config.toml
encoder_activation = "relu"
encoder_kernel_size = 3
fusion = "prefix"
fusion_encoder_width = 128
fusion_encoder_inner_norm = false
lr_schedule = "wsd"
adamw_weight_decay_other_params = 0
Rows from block 10 of the image encoder of a small model that answers yes/no questions on an image's attributes, named by matrix and row number. Rows with one number belong to one channel. Each number is 500 + 25 x the weight over its row's rms, rounded and kept within 0 to 999. All counts start at 0. Numbers have three digits each.
Before each channel's rows are labels from the 100 images, of 14976, where the channel reaches its highest value: "top examples" is what is common among them. Only what is clearly more common there than usual is listed. The data: simulated grey scan slices of phantoms with and without marks.
# convs0: expand 3x3 conv (encoder.blocks.10.convs.0.weight, 144x48x3x3, each kernel summed), inputs 24-47
# convs1: project pointwise conv (encoder.blocks.10.convs.1.weight, 48x144x1x1, transposed), outputs 24-47

top examples: bright spot
convs0.14:500504477490470511484501508489517471512491495514449544547517536490506539
convs1.14:506566528514515494538515508539472488520510459495483449520460501487514450

top examples: ring
convs0.90:532469520509521485492509461500472533531496505492496508501479499520506502
convs1.90:486484498511474484485500507486439501498481477539501502472542481460481493

top examples: ring
convs0.43:446483479435530512489531515507507511488507524476466513512538513513489510
convs1.43:532523510504537463513504512515493519442481463476476469504504513484538474

top examples: ring
convs0.131:486526513542504508511503491518497498485479454523465532480548489509502484
convs1.131:554488493493499476508508509516516503532482530564503505505550516521470523

top examples: ring
convs0.95:485532509481510497538540499469555507480482515532453500513503533518502515
convs1.95:519515449463489502503524535481554468524463505476518524535498504496500488

top examples: ring
convs0.103:497505506489473488497455487512501506522451430489516495502472470489487520
convs1.103:463494550510480499469519479481478523525490551487500492486512535524462482

top examples: ring; belly; dark spot
convs0.69:482505511526565504470502507475503510503474465490457528509490467469522516
convs1.69:549523502529508457538470489527482476502485506525567487481532528510488498

top examples: belly; side: left half; ring
convs0.50:533499504512489531482525517528495469454470497503506472518476510514585514
convs1.50:506495481496508552457500518549484436489474488456496455497475509478521531

top examples: crack in bone; head
convs0.62:526474509507509518518503535505497488465458453490457515495511493532445476
convs1.62:494517501541517487457503532493525514503548523496460492453478546482492472

top examples: belly; dark spot
convs0.96:527470516498506489516440562511525492511503525491446509495477481518510488
convs1.96:483518507514494537499577489502541506474476495456495481469481499501456534

top examples: dark spot; side: left half; belly
convs0.117:471505501550513472450518535497504460443510465476513503483502517483504469
convs1.117:435473517493503547489498544519487469506477482527556489490489490470552501

top examples: ring
convs0.20:497480488520497492485491524492532549502513559509495508517492518503496495
convs1.20:481528496476522528443512497485499520461451493503484474485512461499485496

top examples: bright spot
convs0.114:477519572512500500494489501556489487518516473520458531502497513453519491
convs1.114:495517507514462482482552530527487502533514511491540556527491532494488470

top examples: dark spot; ring
convs0.121:494493503573475538487507486475460461522497452477511521486535517509520533
convs1.121:514499534495531443499546484522514505537492493498510509525495544465513479

top examples: ring
convs0.4:503490432520521484460521492496493479566514474479490449505498481505529489
convs1.4:519537541520492509504484508516555480454491549495511546513487522494449501

top examples: dark spot; side: left half
convs0.134:518476498462519490506471533505460532465490500538535498488493512479507494
convs1.134:503478527535473515478500546511535459501502496503499481491506512533495527

top examples: ring
convs0.57:499480473516532523511505461500489520504494510500489529486515551494508504
convs1.57:525548472487512522507468508491514451486491533470482511522515564502540505

top examples: streaks
convs0.79:480513514512505511444521501525510512464513501489512474487498569493482534
convs1.79:532513468519470488498458472503486505525541529467484506465497545496515476

top examples: ring; belly
convs0.45:571480491515539501488473518526493501504477508483494487485520510502525536
convs1.45:467515519511535524547472555492524495463476488513514443515487503464468497

top examples: streaks; limb; bright spot
convs0.0:469525477518491504500514474517509479484539432523483506482539513428503512
convs1.0:535524527509489497466482542535500484525504516508530519593527523513501506

top examples: ring
convs0.86:471463468499494498491486478477501515508516470504498561540503540525548477
convs1.86:514564472499497501502504542507488477450476489470493462528522480478519481

top examples: belly; dark spot
convs0.101:492491554471504474510526557478518493483503460521472476525538508513458508
convs1.101:481495480493498489521515475481501516477531499492519529502480477503452510

top examples: ring
convs0.64:535508527484462527512478498524503478432470473499512511489488488468520494
convs1.64:486534522498536474509500537496503536464452511480482523517518503470496470

top examples: dark spot; side: left half
convs0.92:460479523469521471514507493506472483483514496539523517486533525519482484
convs1.92:505515462543497557483536535473551517504511496534489511493470498463523547

top examples: dark spot; belly
convs0.111:503538495482465516489494492499459498520524519475447519474500529527490530
convs1.111:477468496507506502505525502467502532502520474550476475533496480486491460

top examples: dark spot; side: left half; belly
convs0.15:485496470443492472502491498499467460535469488503481484488461528513522515
convs1.15:477516499530518487465525472460502539545486504520503482500486512489487500

top examples: ring; limb
convs0.129:506500504495490507511466511494516508463456515508460517515510483461473502
convs1.129:485496514581490530498500528480495511510493527477459500509502482500460482

top examples: belly
convs0.127:523465492505482530493484483440511514525474510533494487517488522519486510
convs1.127:507482521512486443508509460505440481487503508493516523466502535504518486

top examples: dark spot
convs0.116:439506527526439498479506499516520520538516484507526512496477536549536476
convs1.116:523509487510546528480476527463544489503500524523507462496503461502476530

top examples: dark spot; side: left half
convs0.142:506494518514480489505486518457484535533522492499502544507522494481530536
convs1.142:465503519483519498499445514506505458522513487514481468515547474481487520

top examples: dark spot; belly
convs0.93:574507469462487463512490531515510529503511464503514523512503497504508501
convs1.93:478521531513531522460506536457505522500517521528460473522497493497485488

top examples: ring
convs0.30:454501538505480499447504499492449511486490528497498499490465516501511512
convs1.30:510519446437525510502532504493485494510490457529545498513469523501513494

top examples: dark spot; limb
convs0.24:494514500516512458496504521513500474495517464475505512481535534516534513
convs1.24:515488509536525520466486519481484528509494513507570496489477465493518514

top examples: dark spot; side: left half
convs0.109:477474473476502500510473508521463503513493501440514541524504518493476566
convs1.109:465527534544492519467474517521504517495506501556530459494543504467480479

top examples: ring; belly; dark spot
convs0.73:476479499530490497531481479521526513467474487480498512465478518454467528
convs1.73:496486512495553476478512497522463522464508472516506533507517471509470475

top examples: dark spot
convs0.13:524499514490496531490512537506503512557495487498445560518507498511452505
convs1.13:496524536539504449507465506486484514443493497489499483527503547521460498

top examples: low contrast; chest; dark spot
convs0.38:489476492498448463522509471455507474524481522531458498463523477548507475
convs1.38:475540509493542516506497498472503451465475550535520484515478525493519558

top examples: dark spot
convs0.54:505524526549495499465529524499546513480531528470474476511520528446480519
convs1.54:446480488514516480459516525533493470539498509507470521511455504499485509

top examples: streaks; side: right half; bright spot
convs0.2:490519463486475559491483528541498494476517490498486518537491565434461511
convs1.2:470532439483451489497484531526518479527531475491500496509513499505543468

top examples: ring
convs0.12:493507535536501530460489536524531533483538504504503474488450485506504519
convs1.12:511456478449506492502507511506514530526497491429487510515530502524463439

top examples: ring
convs0.47:504498456453506482498529511527473482465467460501489503516532498501495502
convs1.47:517510495498519452474505484496507524480476522466508483513492532496493497

top examples: dark spot; belly
convs0.76:516514460523535488476499525507517554488498461507482509488465482483463477
convs1.76:495485458534512486504500524496480537523472515510480442491472477534502527

top examples: belly; crack in bone
convs0.128:513478535477462505472524509505512470455475473495480441540498559523477546
convs1.128:544512516481473506471489532516506539511484489539452461481499512485520517

top examples: ring
convs0.115:495535523470485537481496483520515539487481485481527498519527549495507494
convs1.115:498501465550563482498501517469526491506451487488509514487487454503486502

top examples: belly; side: left half; ring
convs0.81:467500505537502546449500508514503485469476539537513493489468481495503536
convs1.81:498492502478530527499496538520481508518448482512475486511528485509499504

top examples: ring; several spots
convs0.83:486469530504532479474499465527517508528525471523481475505465475504456508
convs1.83:522537514500491496493517511503487517480483504511469534510543520480533492

top examples: ring; head
convs0.94:474492495433505495508551511482452511471486488532510482480491481523503502
convs1.94:510539528495467502504504494473495494443496518470502553520489505558481476

top examples: ring; side: left half
convs0.53:490505519486478550527504513516473490427460517509508487516485544517493479
convs1.53:540488476479472486473502503500525477526487477464531520523490467528487539

top examples: ring; side: right half
convs0.132:554507521447499502490486501493455510482533493515465474474499506490476504
convs1.132:516522521510502521521486504482517516460505508477493444526471496505495496